From a checkpoint of a small model that answers yes/no questions on an image's attributes.
Model: 2.98M parameters, 40-pixel images, encoder arch densenet, encoder norm batchnorm, encoder activation gelu, encoder depths [3, 3, 9, 3], fusion encoder width 192, fusion encoder norm rmsnorm.
Data: trained on procedural textures in two colours, tilted and lit, 195000 training examples, 23.8 epochs.
Rows from block 10 of the image encoder of a small model that answers yes/no questions on an image's attributes, named by matrix and row number. Rows with one number belong to one channel. Each number is 128 + 32 x the weight over its row's rms, rounded and kept within 0 to 255. All counts start at 0. Numbers have three digits each.
Before each channel's rows are labels from the 100 images, of 14848, where the channel reaches its highest value: "responds to" is what is common among them. Only what is clearly more common there than usual is listed. The data: procedural textures in two colours, tilted and lit.
# conv1: bottleneck pointwise conv (encoder.blocks.12.conv1.weight, 96x144x1x1), inputs 0-143
# conv2: growth 3x3 conv (encoder.blocks.12.conv2.weight, 24x96x3x3, transposed, each kernel summed), outputs 0-23

responds to: rays; veined; spotted
conv1.39:071155132180121155125150130075062151126120129131099120127153135086155186131140130107092141123128126189134134124129150130121128141133129096100127128168126088128129198133132136135128136125070117068140092111129147086136123125125139108093201127186100109149013114118202128110143173127117136128118127132130068154174120140048029129059138061130128105025099050145169130130132087183124073116116112122128129117116136112104126105129128112138143
conv2.39:148115093145130119133060147142145125134162131162109045124144124081108062

responds to: honeycomb
conv1.88:135134196129021163192129121135128115147115166137128167128136138128122121190185108138228153072128047150127047094115141133146121068148126121136123111124128071141128160100187199107096135131077171149127128113115169118118093128134134152093147076144129085140078139149136133082158097128146127135131131085150141141125144128134135128128114141136154166054080073107150130126127070213143170121177159141142160143131132173174128133128133173107150
conv2.88:107116088107109108149130105095121127127030158113115162077098072133116114

responds to: studded
conv1.70:106141118210126125117096158109150131002134000087116092124021130137173172129072130097100129136081127130108122129150164119135095089136097114129130132090127101160139133203113124111148096145132096131136137123080176165127095113106129137132124104112118083109098129096086128107110117120050125099148131123128124121136137127154095126132130128156131128136127159064099095130136087131132128132148152106128131153133130138126127149156166131136123
conv2.70:144129137132115089074144116122085129126147110056030126127156157121127142

responds to: dotted
conv1.52:072160133134128131136126127125119089103084112126111130127147102130079127087112118133105120121074107123072152126127122128130128114101086128174137213129086005073087140131122129102074132080097096128115083129120127128126128136090113176142128117121110061088066152126062165055101131145128065108147123105130113071128121128154106125107129128146132114056141096121039086128089131070129109110106101125129082186049147127101126128140139109052157
conv2.52:129132127169136140116139129144149124113159068146147042132132127040127161

responds to: rays
conv1.62:128128135146134166107115119107121136128134202134128138138125138126127131128131103108152188054142129120141131116094132129102132106104128043088074106150123126112128146116140128118101182097179065170116139133130114167136200117187125201135141137151139119126080148201127187112129084165058124138075107135125129131126087115081085135132170075117130070075139126151100102119130173090085038008128124091080128121161129109127074130170124126138130
conv2.62:150079114071162120114126076121207158148137160134152154108069115140138129

responds to: furry
conv1.44:119130127102128120165059124040130167123121128124154121129128090132129128125094128000131123139144071134127188124127132099127179125100133123123118159100138123129166152135178128219072170129124091133179123113120097083134175124141126037107137169158139187142128103114133003147138130068124183137127158129144128114099194075167112119128132135120134128147115126112128128129126128097136207098131144163132080127127120124128148149178119152119138
conv2.44:019111141130120196120112135133125134135108118137106134108100113064108114

responds to: rings
conv1.42:124132174145111128131041131133116106156127154120145088156103125158193142132131113132153100177171138023122103151144132116155128082123125145130128099122177118132130120075126137134131077134092164138169119122141101121235115094093135129084148025130120165118114126212163124076135131179117155128128134122121129129171112148071185128140128112132168141054102125121134143077173137129099157127118202101129133153184108122120133165119066117092202
conv2.42:084114102089093108116086105106113115154102170130115128108060109113135048

responds to: spiral
conv1.12:108128171129146115139129111129143134141148117045177160135130167092160094121069096087053146129117122137194038148079074052128084215126166148126133178129124131149236087170128098101182123136144164129106128096161133166120142113129113150119126129112123125111122134102161180117108204172136103130115126128141184134105128121128222133129113111100117151130111125135196202131138137131112130102122130085166078130121109114128127114177117100128128
conv2.12:164155122127106066105118165128126127132132076079111067147123144055137097

responds to: veined
conv1.29:109162163091126127123130155106127195119164021162129130136128186154127121163138128130127160125119000162130142128121089125128116131128120160073128124115133099135153137151159137129136096131148133100127135137136149130164162173153203119197153137168131135216132124160162122114142071115127151128148141083083138133016123127135130081050130156159142169067130055048142139125126117159139129127115119113130166146153125120127126130101111131116128
conv2.29:140031115159119121126131130120121165115142151121099085127125127126036116

responds to: fine scale; studded
conv1.34:124135196092138130147119126132158163133126110149094083112151192144122117129113121123081111157096127128129139127080148149131131129113133100136138132131125164139118121133133148126132167095141108121129045130132145122142126076149127129129127126052183111140118154094128098120128024086114136105163113088119082128127134000118099166129151094217049113144169186121089157170093138116170121135147131088161072140105144156158154215121132152120115
conv2.34:054136136073061099083130079114096124153112120126100112102110124084121131

responds to: rings; bubbly
conv1.5:062147128091086113093128127174071128220131139130114176133193177127096147125154129159128114133021087151072137137128114162125130141120168154070126145123126093110118136115161158048124127116106146128054126130108127128105143131174175145094167122182128118174107132177141157076153147147127126129047128110133152126033127054205129119128079097114130137128196195094142140123128128118123087124128130101145164128118122128117127164127117137128093
conv2.5:125008067142104140144129144140155115128129140185126128139116133129119143

responds to: bubbly
conv1.30:077159138160147093135068169117157052143070230091144042116181179124127128127073101112162139105136078083130155119081123109130157108095127138093119139108070156090124159223108145158117183083119128143156125161132071088098131129126147118168131151147100158132147114151140125151133130093134145185126122093130189150089103107149198132128127119135115145127165127127157219130121193121126130104136141142119086155049097123138117151128131118122140
conv2.30:094138129127115144126131119138038184159100128083064142079125136130157116

responds to: bubbly
conv1.38:128107125124155092131126122169133108162099177140128132109142112122083126053129121093129129131148132127123125172072114117127146111150126044057079183131198094044112113125127177123105114159105132113129162139165114139093123127183171070066139166128062152112153100180135047129151092067159145207139124124121139128118092110101125128125172128135129094108152190107131121191120091133209115128083138137127116139152165080087157139070154099099119
conv2.38:022126112113087113096120100109105117140115086140090137102116101089159113

responds to: labyrinth
conv1.41:144122128129148032123113166131198077137103063115128136130129157135128126153111109094104106147078118146146000096123143111039036128112124149098127195143127126129126129139154132144080146165123156125149174127081169123114158154119129141121137138189085152136114149165150107127140099125122131157096203130068143153102154127128134105115121082102150155122125124109132157228124118156181127140131124151130154096164126131128119136133195108098129
conv2.41:108136116178132102112145163140100111138163079045068136098123103100144099

responds to: looped; honeycomb
conv1.9:190120132164122149076128020100109120192135129127141138097147116132124162161120082119248082076146131131128061143093187154128192123144131133112097109125195093103088103126179168125119134140124128149119125102112130184120107124114110147127079128098199092138068126078102128071101136127114106092128113085124100133123150128141151127120150138141142126126128118130145129128120203228131142060182124141168116155098134179158124129131177138117131
conv2.9:065131103040130154154089128092094121128105146118126154085137118141119075

responds to: triangles
conv1.95:131123129105100129117138126186168164113129128051117126078142140143133137167177068103076193145095127119128121122106117125094113137111130140154072106128128130121101124073081124128146129101129128123160172161175180195137193119125156082129156150097121126115125120131132120128135135129193126163128000112146092154173045089097077167141141118136030115098162135154129128139123145138131132046115156138159134126153216105112169141114147124136142
conv2.95:088134120125090067114148037080105143106112124156122116117108071115121126

responds to: triangles; spiral
conv1.74:147128122151187137109127128128093124152107167083128105147152138127137136154110099105050125172119132138105129109124144129076130099103103127141103115102122194044119078137142120115141128135131126132121140097137131150149118137119169173089182125175131128162124143153168140111186128140141128134090128130167142140148016143168167129153119117124126113126123139128137134146131127075134101134036101115065119130146129031011054155031099076098130
conv2.74:158132134096186150072108088138129105148120100063130129120055101133155101

responds to: rings; bubbly
conv1.76:149129144154118062094106124087113118255150148116124129128206096174145067064081102086120126139107097126079005126075174078097062087126121150128103121128101121111096143184130148122154156078102110128120170132148160099103102106112134135136122126126096143119121129126125137122115150132151126118127127152102168143147124095125205131122128124128129173127133128127137169096128114209172156128136128193150099128115147151160163124081097159183161
conv2.76:075123113098099076098086170123056116152118109100120133080147171132120098

responds to: veined
conv1.25:118144149131110099142124136139097125124118142120100131124128135131113120110097085108129051128128130120106101161109099133129121098125099127144119132052103100128122222121173131192143161125168128127128103109194127124150085153161142080126171160242129129124014126132255132129224128127127207068125085121138149163142127146092129123104147131128108128062131113131195155137112151163114143128123151155133119119170128128155128123128140137130091
conv2.25:121110113084124075148089114120158145151153140130097109068120130101126035

responds to: rays; woven
conv1.82:084147149129133112116090070132080115130115131130120128125183137129110144083128128128096178062129066115124143136130089114133109131127131128104133129143123160026006143100132137099131146010108147134117128129124127120122098115104123164134136118134128113117123135153099161106134128143129120134102126127131097080127128127169081125111129087118149103056176093108025087137123118098129090049078087096102098155161126067079095111095145087057114
conv2.82:128131125145161175125112143144168108114176076193174051143136137109136132

responds to: triangles; coarse scale
conv1.40:085118156128142151088109139128139129125130134152107125106143132086133161151211091092056127096127128137173126154090143134144126148132128130115131105129134145105130164092122100123152142076133160096103160156103128179128104068046179131118107143057128139182128128105098136113084091137136078135091040099185139118222123063128135166181123065108012128088144111123128130114096129156131123073135120114122117126109062069128116130132099118172171
conv2.40:130162123143064076092135091058123132072112123134167134163160089135121128

responds to: rays
conv1.32:061183099124118127128054115112089121086117128108127135125163128247143149127099095130125128072073070099073181082127086151128135095118070110119127086128129120110109169128105145084155126126117121121094125134138149134104121066085128148133131123132127016100022128128120161066139132154101060099136128119131094112109111128152085128113133135140136109054138023123062117131128109162124128121128130103128181129132137104123121126132145131124120
conv2.32:124125118159141132110135128141157124126154081168131067116133127013126141

responds to: rings; bubbly
conv1.57:068130053104081134103119102128120079194125255132140143150125096172125128125098159123144143097119162110092055179148129075137148076092126128148132117150141184158135143118129129129158127164174127143131153126112119077078138123182108147138118139125099125127109130136124136113124159130160134128133135078124135070049116105205206121122133105135132158138131146047124128095167115179127144130131128132114139155194119133156127128183119164127156
conv2.57:136073131118124115117099185125076206133110114146102162153169156169147112

responds to: coarse scale; checkered; speckled
conv1.33:128128128127125127101132121129117066105133117137050173130128115122112081123125022133084133127120093129035057154125092146129066080127000117103128195120128133128102139164128109132092130098135128102131127126126123125128128128129131114168142150133126127131148097128153122129136129125145131128133118066179165136126062072145127162132146131125112135123127115126136130093114142113125151136128136138121095140172040129144130134145094130132099
conv2.33:132127125035130131158123094081128131085212120116123080125127133127121137

responds to: coarse scale; triangles; spiral
conv1.10:123112247130109132130146138152092125127139128134120134143131131125116099132120075103072142134054147139130059123104131113136086115131106099061126117170116142030010128107138116123139132035162211120123117147131149166123096124088145128138119156127026127128145132115127133127130145176176124128144107040189130117126128084171127186157104140128126145148157128108127127126140135149128136068109126138120083137110102127128090171135115112133081
conv2.10:130171142108103088118118035052133115106131123130129104184104123118127133

responds to: triangles; coarse scale
conv1.24:121130136118112128123128101143127091127037199116122075130152128196075136143129090087017132155079131119142130082125129125117130125107094140127125075128140109083125124120158108128110131101154138129136160125114140154094129140107174180127137137165119130136125164169127150128181126149166128164092126125166135151141000143139139180190122115109128117121160178152124130128121064200156110123102011109129128148118128088118130112121185128125117
conv2.24:151159149133143167080131044131122168135109127072172140122085089144147110

responds to: coarse scale; spiral; triangles
conv1.0:132112129145130118114128133138081122061153128160110059133085127180127146120128061098101074092116150132124001125113120137117064130131101123131101168120147094112053128096135123107128133093174128060128127108124128133100064113127126111155098133093120114122127075084092117131102183122149121126135151108162158127060087088187136152147114178105127133178144133119127127014166164145093151117133145128177140157094083140150130129123119159137221
conv2.0:140142143147083098155145036094124141102174157125124113200133116120145147

responds to: crumpled
conv1.72:131139144162143133128140127075137134041106130134067075115102115119118117163126097073133155131201088126127127122127133119125125145128131118122068130077124130177174128124128053121127142129044132121124128166135145159136121128135060078131106109000117122130112129049146106124101091129126120100137174133134106065148161128155108127131105113130138053140130137138128036128113116085061125136215092128128126104157120161178149124183127165161131
conv2.72:080084132129023127159133171140144105147129183158122117126133158127128138

responds to: furry
conv1.83:028130102136115128167089128125162140062123130211126130144114195137113120134048125128121127179117099109109198121113122124126192094126123091117130170087112145134127093174100117153169174076092101160169152093141116120057140140117111107073149154128140151041158091140153129144123235109138138130127128114126128091045180129172092055101116157113102095156148112097145119126112130128141097129108135136130128137120092116091062133123148104146115
conv2.83:045122135121131152067114151120080093122089080122085139141106095124109096

responds to: rays
conv1.58:114180133124124124082110103126129124128123175143087133141158138184128122038125083132137135057105094126120142161096121113124102075106129127128109109083125135073079127121137175061110135089123137153048130135125142116133157104129076157125128138128128126099127161144126176140122156162111108116014161136098079070114121122151081075129118080107197126128217128088112066127135131097131129052128059076105121127125125094061112138128169096108145
conv2.58:137025123113162125121114129128216110120135122181161136132131131126121119

responds to: veined
conv1.51:129132105099021129153096138132109176134135133100124115131129147115098128142128126122134128123170124085126116105120136128131101161135136148123127102151129094145129111119104171129170124127131119100149174176108132135128125151028158138163209126145103150160185094167170132115215128160206000250114128086126149133119048132102150120127159121127129133110127129054195163131146128142120094128126127100128116068102128103133127102130123123144124
conv2.51:121121114111150078136101137115139136135125146155086113114122099091155011

responds to: dotted
conv1.19:148128141128147130089131146119118120114087073077015098108128163129086128109110096095129078121152110151130067118132096119093086133114046170129124158199135096171168130054140174131123141156150143127132230137144141127124115152094123123127169130174116128134167119177128127122143134106132129188135166056130123130128134023178128124178079145128127135154175161051124082127124117113127167126127127131123078176171132131136131141187159131135145
conv2.19:099130119075151120161133046093101095117146122095073152086107086124131118

responds to: woven
conv1.60:020164148153171167056060127106114090129084131119104129148159181118149196134126075109127177128134039193130130133128077087125120128125116127138127157131146149092096150129128146120119113093152141135118109135113128125113135120163120134168151135163139086122047133149145164110136117148136129132034121104146101117077095117120083129112115088105131080019158048131129105115220148150130126065114117094127158130105126128098141105122134128121138
conv2.60:135129116128138131134124134130161123117141102160131032127129132020132133

responds to: black; triangles
conv1.67:155126124170111077064108092125102119129131135121123118131129127120128125127132126128129131129178116148149117123134133108121120139153123107151125069126132039127131154096133072120123193113128072098116155148086128150097155110000083139113203127076118173147178103127108147115140185185127000192123132094144123126134097119144159128129130124131126081109134155060115113131131125110131104138106169126177132131159086121110088117132167111115126
conv2.67:087128111075127108104089123121134099155120129132091130077090093095144041

responds to: coarse scale; dotted
conv1.68:127114152175116123139128127146118131127109073126130134157117104099126139075126156144139156128129128143149119134141139103154134129146173156141137107133128140221211191123118136129123203232124159114128107130123126139095120127139121029126127127119147131124137063121123030128120068042128158112128181091066127081078113108156129094106123147126126130181176153055073053128102125150123117128145131189156134132159108152148178138165127155085127
conv2.68:112152112118125172152136064112212098097134103198147120145148133115147148

responds to: bubbly; veined
conv1.48:128118174123130137089135162074113172128056199129161147128144139197196128142128135126132153225160093049212175127123150128118174192084160104139064162170179132184164149135142067153104137136127091153138091119129093139102147172108133128184125165097126131100153086124111131146132141141130128134126087085162133115126119111181118138158165122125021076165177153128128123103122114069130146151128148135129139165136127173128131129128127132129092
conv2.48:104075118151130163128119154141057209123116128120120131104107116133056118

responds to: rings
conv1.21:200128084128130071090152181105114098230115128008174126092183132128144113132123102056095099111134145131106072131116110220065120116108143130123112138114128128095126051142093110099128125132118116128090129119134119155121058096127121149125118096119133045126117132127117156078096131197124105121113134138170176104162058082160151141174099101128128136123094156098115166127111086095110128133143130159169122083134142130145132137134143130129072
conv2.21:126139136079136111096055163119087102127127067101125064127111148104121086

responds to: veined
conv1.91:084130118152098126104128125107127131011187000126130123160114119163126130151087165090073163118111143110128125128128173116129128099127126129127134177164127106143129138118128125126085099127133101126135151128152130138178132131122123128145128087115087110123129127125120128109123122129121125117174122104123177158107126128110197129077035169141128149123127101060179255128124134134111141130134107130149229217109146129131128116130134139128081
conv2.91:186133135141134120029111140128084136121143128087083112171152167142124109

responds to: seen at a slant; coarse scale; cracked
conv1.45:092173082068128120118110129128078108164123128159102137148170123132112129131178127131141124131188121110100153093126128144182133109168148128092133198147115154121150153161136200122149064117117080116132132101126097141128130138128117121070134129128204134112127125159151112128128108122133138128127112158128241128132141212095234103126119121170118144122123109157200245125117129149139091127123126122192142124124136157119221125083092138156169
conv2.45:137136098103081038139091113105127139165122183136097121144149137156170089

responds to: looped; labyrinth
conv1.23:066127121110097184079110112098157156055120118062104127119079126170129125196085116088117142136142157180089192117133153120128175076127062108127127121103152170131128125108125103115041124102117103144132131086118130123129113134130116147070118136101129131128136128121079126130075084126106128128152048032142120119120060150166111111139099121211117112119141161006116130135126134142120120132139077120111130167105172094123086118130119126077106
conv2.23:103133143139125107005130110118112116117145062089122115125149132132123137

responds to: veined; speckled
conv1.22:140085126088128230128103100085138151065100124127171140059112130133129175146100130152128131127134125092171150119134115092070132160116158125112056113121107148120134128178102077139196142067131071101144116101087089112128059109130045039116125164103144141114152029126124130132125139132122130128139077108141132125154140113231128127114130132152045090158165144118123109113101193130128128128126166166129166137123142110086115152147125122128136
conv2.22:139054139147151138137127149119132136072131140124066124108096071115055126

responds to: looped; bubbly
conv1.64:137125124060159127083148154097076130188153128051127119115136128158131134072126128108122114058074125125114000131128127059112040128136140126078133122181126141135147108110198142130088118175134110126117153149148135145137151086105057113146112128102163123110130127100123116128117147128140122129194123106121070140120123121168109118108122200163127111132137121126145068104116128123128186127169139210139098153138106141179160128137125180208087
conv2.64:059137128101117116106058125116127131162138120119213150108148145164107094

responds to: studded
conv1.69:111131117161123120110135118129211092050147077160089118109118148208128064255116138134089150124137120145035138114133182099130145024122047153130128160083127161127127121088130128163141086127111154075143079119129170184145104134089136124125112136153111109128104111123139126114128112126076144094168091100137140138139126125103123132141126108201123098072121152124079129141131149113141131131087139135102123104133132117118056150110118123112193
conv2.69:099121131144124075104125125107123122113191024127114097103137134109082139

responds to: bubbly
conv1.37:160125128159126181128071198089128131129133139115104130133165163137092125078100131123128126148131104112153141143081128133124124156138160128100088136113147176124141127151182117146203140126074149060142123115129125176172081128139131034026116157130166182153159041115123029147119112121146142147135096128127159157155157082185128133180074128144074128187127210130159144131106159134105121106127128123111129160136136167147103126119123130184185
conv2.37:080129132133096151126135127128099141101113137135080089111083125028080129

responds to: looped
conv1.61:118127124182183129107143128088117218098109151197194171119119144127169167133131128087088166109157133162172181120109159140144163190128128123123074104091136137164200094110094080130132198127101126114129112134058138128141125132105136128129074131104129126095128128106063128128073116128135121136126092111145090108161047141125067134147166023147074068118122115115083130128172152109116135115113080082089073117077118112118114099117127119128116
conv2.61:094105098154119111113121134123087144124066118126188155092146065167074110

responds to: coarse scale; checkered; triangles
conv1.77:123121087132119056100140061138145104127128126100115150124098132124088128072083064096152154112057129127133005137101127124132062134128013132155130225127142085110119133156122163120139159071158165128125129125138125119113127128119129126224137155128128123150143120140131126130133127126161127147128147053182125128122115083237129158137198140053128152142149127113134128118087091128130134124123136127112079153141115127157123130129129129126168
conv2.77:124140141055131135175130091042122110056124137115113131146106096128129128

responds to: ground colour: grey
conv1.4:122096163104138102136129194125123092128122099103111181134114116050131134057044134072128119129097128135131034129151109127109096123138117128099131137143093128086102139184121126147166132127118122124127151131127141124098129107163180073102139182150184191082185120128128071162132143008202168131162146033092044114120107093129110131128095182130123130131148128081124097162128168131167131128095123125131132126111112112103135151104145124137147
conv2.4:093119104101138157084108055060141108055131079134128139126135123129112123

responds to: brick
conv1.56:107127122144145132129158159117143123098120044126139132117121145122139022090144121114128090192059000086159156157128127164114130139127111126122128134127132124131129130137145129130149130137128131119127128146126151091122117141162184125131128145148143148160132123133135126117140112124111134127164150075066128117050086130148128051056090166171148129105155119025125120126055137123154136113101085122124197146109102131128132142087067149074142
conv2.56:130027114155130132131145133128109150106134135140116084113126119114034129

responds to: honeycomb; cracked
conv1.78:119166110103154161139112127140167153125109129137127138116093108100128091113108097145181097126056000126034129131127075169128092045104066135133120128127130124140193133156124159083084116197130129137114142177129160117138154128124155195137142166127133070199082168128139149096137098130125114128135152056109146146077108127134121084163128128166150157103146139028147128125144125151117138149135127104155128159106128140143161126129129170127093
conv2.78:137000118130135117146171102125135140129128143132119125085123126125088156

responds to: rings; fine scale
conv1.93:123134184123125121128102128089058109189124131116155150153146139174140169143129128065127067131193130127110054126072147138119107125124176078135093144165090140103088152113121125117126059110151134132105083121144095129095162142125115144126133114128144077121071148134161144090098077153096132073114079092139198177089062151160222103113104101131125154109126122105230204125129114142102138128148141172129125095129186143150138125181152156152148
conv2.93:136139134080128071127047171115117125139117141131125114145124132126142034

responds to: rays; triangles
conv1.53:128152125135176084118157000139123123125102152181075136162134122133111200132084067114006125137110106189081128117126079131130131097073077111130128128064128085097118116156127075124134116135133092176110124113147128106127079127130059135138185125159130129134101143104174133127161149129148120095104134069148159048134040084145134125136139128114126127092104128100111129142114127129138128103118139122132140136075133128130105127121090100101178
conv2.53:142148137066153204089105112144159092140155074070148146131117130156128133

responds to: coarse scale; triangles
conv1.50:128106117151151165157151127108231171060099167128141076087080134027124135170140126117098168186162136128175128128110123124129124187129134096172045123101109124158196121126125061127115118149101131124128106137129126128106164114079128108132086136043145128143131123119099125129119061130172129130126070128144129117141130129124115153150129071129016033128155142136106101083132108185130120125128124121128126135115082131129138118166130141167083
conv2.50:125106115154082109124139138103102163074114146141153123123138033132061137